config.toml
model = "image captioner"
image_size = 64
decoder_norm = "layernorm"
decoder_qk_norm = false
decoder_inner_norm = false
decoder_positions = "learned"
momentum = 0.95
gradient_noise = 0.3
batch_size = 128
warmup_steps = 1120
Rows from block 2 of the text decoder, named by matrix and row number. Each number is 500 + 50 x the weight over its row's rms, rounded and kept within 0 to 999. All counts start at 0. Numbers have three digits each.
# v: cross-attention value (decoder.blocks.2.cross_attn.v.weight, 192x256), inputs 192-255
v.0:532469417468440405510602462436540557424569501563504561486629414429482495519547525445482505483530445530537494545496624502433554488470516487490544562513549569515506453441430497499508528550496532
v.1:602467551489540450462571574529464507578371495519503573480517480480482427386485507508469511556475487527494510437505420553545501478440509557426473501396493472462597511518476503483427480423519459
v.2:459438518454502460561496496536509441470480475465512559483475448539522491432566504527506420454568536542553535512475516505646487528565578484504574447517566448620537465558454486519444563571493519
v.3:548558467510481497502507480597506459458545495565517527545473611494511567547441499555555489550445476546563410486533475510541402516497555494473460526428476481486495538570470446502526524489442493
v.4:521524573500485447518542578504521534495472495519492494488469497546472417437495595518486477538521483556428523466439476435582525550536554511428510581417459554469488554512584455428450568523527512
v.5:402465526524547573436468413517424478641569537507493464465524358501522529504565517564504491549516652468508453506500540452413605463474415488564519483570570471501474520468458494495586541550539407
v.6:488495440473471453521564468493560585510547507408496516473497553465526552482538390459571530448572411452543455498512582364505528529531482505532560508544395458455475412574510463544520515585512342
v.7:506497497517518495459564623478499534468557375529455611535511499459564516559462469535416447560547458465588531442421471469415504545558490439461538461409472471444596523493459462475532513485617504
v.8:483526422405473480418539544484450494509433544464592446426467522560522503482535500509410594558510492527522587513473462432486540560494573407447490382474500511515499503577565548574539469536547522
v.9:517465476531355506532556460474604490374556459496507512557443473540462534480493558526508517438512542573497487494549477564529481453597390490511437504466425424499461477418474461560472466518547552
v.10:481515457477485399410517415451536522500449548516449471589513588448491442555522516513465446522521483512507382540510496464440435544474593492461420492512490463467460372524405605457394410538415467
v.11:599508497441503487500522487460485426549468544545450564477534458565444489442502465503418429537577397481545575527548448452470596435532535545526489499497403538521483494501485416508571535518507461
v.12:524505428452471521586491446459473547486519489600476426556503567439522484532414545572447535477456535529420590517557506525484424565552433503366604514612532593477534464543550540420489466452569521
v.13:600552541476397534483388558509465511467459460483442457482441349417491533495537574539465511502518493527458454533519461459459526474513525456507584478537453508498551423604459493502496553496407538
v.14:536373491514500482556532541484508432415508515517503498411505579580523403521606465414480506517427572512497519506435560439434410520566478442472462518574533464450588440530516479576403443553418583
v.15:537457580536474570458459504506472563578511522580554551404520501482515571488493510504509542507564524451546578476528582535497489563468447430534408430484470541600500478493492415581463420473491439
v.16:506465508491475455548526500477507451562426568502525510416555479608445478439500530549459523447494596637494498459560511473537550484603445511401502448484505367503485420510526510425479342500481457
v.123:540438413541495508440524505479497519371542525543491430602474537535523462510500451519552450537526486490542512492406568560510477408506578513469470516478455558508544554430520475446465504509485463
v.124:476470584516490507496469553516441525463550498542456439488550515488528527575534484566442473523486572442426563563546497422498530473446482552552501502504613561519501485476510544446465521425507588
v.125:527450523546480579555490554537553519542531488523499559525526512438458524496417524559552522458553488481503545546608586551431561461450537467347480472432523547573456524373497558492515506482536508
v.126:517486525435543542540488504412518517529426525463460542495435534580531496543469546544482482465598442448519491539482485556487454460487495503466508434420458469549544505517503575505406504460410500
v.127:485486471512500426485476576490463512533542467525582452524476396550471519531511554470555472480514505473501515447553484495473519475499550510547531448469540547536507435418517553542455437469506446
v.128:517614504510563476467497567568525491438445567523540527541475494495502499435519483483506570483519467452524536562433362509548510452475535389494577489487436359577561579468466519480469475431451513
v.129:464495432452608558577432493539488461499469517581520534521552488535550487406529536461359569418470523376530571519545560509475530494521496547537439394523529498404499518469532444501491468435431533
v.130:482419520546544459514466500482612444594614536574436435561484469503517499514526512576469526459471439517459509441522513544579551429491482534405573482512532416544553442513481480428516562473452456
v.131:531458530497385474445473576369566529530447537507485470446451435459495486472478469514522523506458522470488558548467465433507535437533474429547360534482576440463553490537453559524452666544539557
v.132:483626478415529466471467475469533564436506442537419425476441515523524519568540425452576525462434595582432524496467554524467468574419610566445553477553395444597483492466492480532509485539547455
v.133:602580565463551464483585572492514526539468484547502475492595513573514443434423412547489456498459433547481515534484454436501443583500460513456518497523525586489504521501404533485454573485511506
v.134:486558429392480579481483499496499521427451521508633570520573562448527406552512509491551536467462470518554444594468538621565530518490495434505549487535423526492523472451530449522450507496453431
v.135:488478525460486528568511565524538510409551425496540535568587531472518464506538551464501484415483505541564525469447484494508529509468492552502458481573512525564565580543475538426493454522455495
v.136:532472505446506561558545492551492417507479563386528554522508527504473477376479486568503488472471454555437569523600507501401433488532530542526498524442486494491506537488429510511518426529472469
v.137:566410544555443605509540442419550519532534474535513513567479527475491345464644534424476446468519481501469466476679525472576518564448503495511553528413519527515451554582518466433531459426439464
v.138:484522541461433445459536482517446523404402460471510532508582508451541478451422508578494522397523508425446460465505639503468454482471566486510503514529559543520442473534475485460401531443409401
v.139:712491502476415519454539479476438459525465548607436565511450421573468495443448403475553490586523466442436518456536569492481539595445506410458549512562593524458476532501478537495463482513518551
v.140:468458604511651489382518505447563525464526425578516540482573515573457512473386406471563505553480501493450364445526465525566538452411446474551509430462496524462510468514581465587567513570530558
v.141:545513504480546543513551511511499459510490525423345538492516521507546548489520547476430614475585495506583566452433569498417434405516494598548454564481573537540459434478442442518485517577476526
v.142:472457569572548605430495537465491519502528504535456550529512596474521548481492423504513549492544610583506479560421576581484513569457551523514525444571466450473594537481449459527492404478442561
v.143:566484484526553511548568560550519502469558501478537484466566511505495545512501468468475566522512476445451459480326563621518430515501534420557544486476470419424546539532538538522423497471498520
v.144:452464448513589431552493540462477542502548527473505564618486443543492420539517497470478468521453586436501635545456476583490443562562486451579424559520437516488522399584482477399481553498538440
v.145:470471550513400455592600539606479465538455547486548480482484531397455538571563497440468569420588538555511467433477563536399435494496490632510407509500572494526450398563443592488516601514417468
v.146:488517514563535501571547361537450451545441529533479459399511465521499555554477513458560440478503428452517430530440505498503490453486470525519527414474501538478499572379491462506429451479449509
v.147:429472521491494453526546601530492556475547517424513473584473434540526499485480568448475501552611409496496538524494523552465488463540535444470535458407517535632556493602467494477527500587489427
v.148:410471413476477422525469515481461563445479472425464436553465481502449500443479503440519426527455587609605473452523509497504532584497447470537478497584533497441503526417419436563528506446478476
v.149:477447457524506544604566452462512548621519437510432464470557528458556554471444474516492488450445520440486461525456529478493459479536547445509498487515533502594430491493483475543540506509486591
v.150:452534499426396565532549539483456489506492499583448469525573520536459543478585455507477603573478471484548540466489509587501465531508470494531438443476627473545508530475474446489549556534493473
v.151:534509548529534506533447540574524569486394472438440631565563534565490490475492496488463486434540599476565527444435508527479499398483596568492541444483460553607557566435531475473549520517541496
v.152:486514544419490543412526499476584463442526568529490518463540338355457537500542447416465534497532500535531471468493474573533508469429527465466635579587357481485431434476414480433427479526476502
v.153:520531422419530464491461557514501506514435366435348520484460522496566492481473582508536436471518561484538547549546370498540559473535468446480448518453508548486536574581511517525500519485489512
v.154:476443649533554406544490530514566553498489537583499435531445396446539450469540571473485484504447442430540592485529511585442497469579462561494539539429482519407536499430456512495470461444559485
v.155:452563543366496534519470483453515525447538545498329504462463462555604523453587456460445514525504558451482602461470599441480511530485530504430534529555534563509450539554514506540458445490531447
v.156:484430449500541528526480445553497541617504554456490584447526461491460615375455444568460450546477487575531590504432454513465523534510402544510548599405495540579488507500520475468458562514523618
v.157:465509504426506485525464451528482547595462543529475517514470472518357535512416551521517545458571518565440490562387495560611475599518469432494499618451584500533462559438518447443532565526569485
v.158:516506516471508458396506447599506637465501408538596521504484527466506524559463500525521499487478517499508577513444455540428406441549485587436615446496527484535518539501488548475522524466518437
v.159:545519387435598504490506398574542429452472445550467493442449541517559549496406553531487511502549425473530468455512514507500470517527459445450515433603448484524589554512527427506503511460465554
v.160:475481489524466535442508599517547470525485498474547575530569499487517514465479545463526481427551470572495527494447492571437469417493458491439541499521428570493462438585504499454520364527673579
v.161:505522466493561509534575476513482507472531501532530507376524470345454528379459481516407547417628507513487443514537587511509472497527483503477540546486542542503522468501465414499480509522511597
v.162:460465454577581569548442527413521534485470497452378548487476512531418507546480629477542576499522533515492436489500521518532550487506459424357541512553476544510520516477490423512531483522491483
v.163:516513506532488465581420504597491613562423554455383458505477398514547541521540545549526531522553452538455561481480543541481503509467570504520478558467508375488538450458530594515543597424485370
v.164:527437411498468453471505534516416506535477536474543508501477420450500519444472460455397489471534552522435434481639505593448444470547530447528431474447535448545530570477600440453442456471493472
v.165:589537478507559521455454424553450588466493553474491551398552530449509473608510502481493565439555563517498435506532465528462482557512567485489522584559543493534523498537487564532553452500481484
v.166:490499457473564368428562621400499480481467461515512473526539439533493446585427518538498608491539391554511414534472548518475444490539528596536538502470503420590471542553513487542496477536571530
v.167:456470510449455530557521635484474502398451461501477416458481526530444483564515449478528510573466462538573527486494470446466532513530585559440474509545498603523537513576555495542564556441545545
v.168:502498500387459566534581577534501449495513652512504498571466573484565565542506573489555495497470446573453440511554533497492544448585496428476499572502541554525515467573404492495539447554481461
v.169:501566597423443503452558578453504528523474590539467523431398363534444569544432625489510465495479492510539475477477480453456460474483491482563472511464431500484465486485519445512517543448477535
v.170:604463456583497577582592542485502485585531448599572526460502500517487547469511558482573507499439404632461448457445414586487401492492476533579450450559511518456561484468536430575499472546510454
v.171:465515462480552540555420504539537543493517495516478437481484468496431534542515539483531499465562493520458487435524543400519490524434427478456448481583503558579566606551587469476537471513614486
v.172:449515446582537433476547586410486476491547472427489589487440482532537552467522494512415504459575475520574530459455529534470428462385491566548499518387555476463543527505569529406544502487503517
v.173:533508425543554532486463393531457493456434443458549566485452480526557480538560586475588509552478427546509541480526529473514489499454462371476491575435469551516422481516517538466476534470526420
v.174:494538509360513457615473420466507517527482622571527396490540549441558604526582558462454450566516518537520474560506523481603456495452523579497484523514458544635556477422424484528478489524434463
v.175:498468510501464514496458516356527515546486431517608486475541465474531388452545442407476582507476414428627540447511432589525604472542454440487428372482505379560476474516489456576456498481527487
v.176:541506557516487507501445555484489511475486559547433463521444489432546473505435488544556459514536462550586518478581405435504559354496472514485481511567506534609542510560469498468475526458519479
v.177:512521565515578489527446403575433464443422484615513546544460472437549519548427508453498540554512511502557473508455486588453521561510615437412546444436484433485471513463510531497436468593479403
v.178:485563507580469530543555617530594595536427458444475413515488499448558489531484584461559553540405450601500474475452493485591524506462520499491545456600520454524485531444506423498433553492491505
v.179:577486450551532551551473442474467483485508656538515498652445461557448490490537590545443535465533506537430553451544506555522498461530489575536549474497517596537493521491475447442512565570499502
v.180:497523566498458375522530496404586452493469515533461567523492558557507534467492552465484480468439534474480610524550508505368455443499468541364479466557478440461483542525540476507474492454484446
v.181:541508473572520491492501472510591493565498502385453503524541488487459506489416522456487474635490518418498457461501444394560497408521524460563440544410585544539479496489520595578500526576510458
v.182:502451491492548462486500483520563537520432501596423535495465492441540489484457525416585337459475510541537561515569463495474486489478458580525488455481539516513550401538497470540468585504497597
v.183:553474466461403460540438569476539515485428565593614607518447550471444507476401550541552469533508422509520576471486480469479425423548488511467565505479522462578559499446483447561535444549491462
v.184:497504529457509513424624498572478562573550489529549507509455630584547610495481458548592487507503466487458455416469477497539445582459576594610491445545506556489437447481427500565433440520524533
v.185:375489446584459613576506535454412433485493489463646466543450511572530478489553418465453458586561504555544524500573428520432554389491503485460465515515530469517557384477463446503494566492489502
v.186:472514496492437570428535442425532420459457473504544499421524522463447493471475553505591514474460473476490548619458494565380463362545523572488456517455557486499581501474532576483585555475589486
v.187:483506578447477543520492455509504603538530438447488414560492524523496568540431525515550503490536439542405436442459511545527487496557521500564526531535435547550576491507624474474467485552423481
v.188:504542560503478524517473447467455397435539467530417450452543476501437532521541529486557370608563484545536563473586413448564472521474578491445408497601491533511475463414492631472519451419622489
v.189:518572464525497459494534496488463450649399487467497520547505485548521527549532508516470539503519507480506478461540449425598578521491422584428442514476501476503471471512508451404414455476547469
v.190:463470494497464532574526499471459552461513465564563508561423470546517503473505517451537556528491485451543491544537484569390564559525476486571533530523484490534569485505490476507450438517522520
v.191:510526581527477538488526466509504478492564460465447427544568563494461560534569470447527493394548483416506521440480484604494572475470471589476525367427424492443486579538438398565542488529486558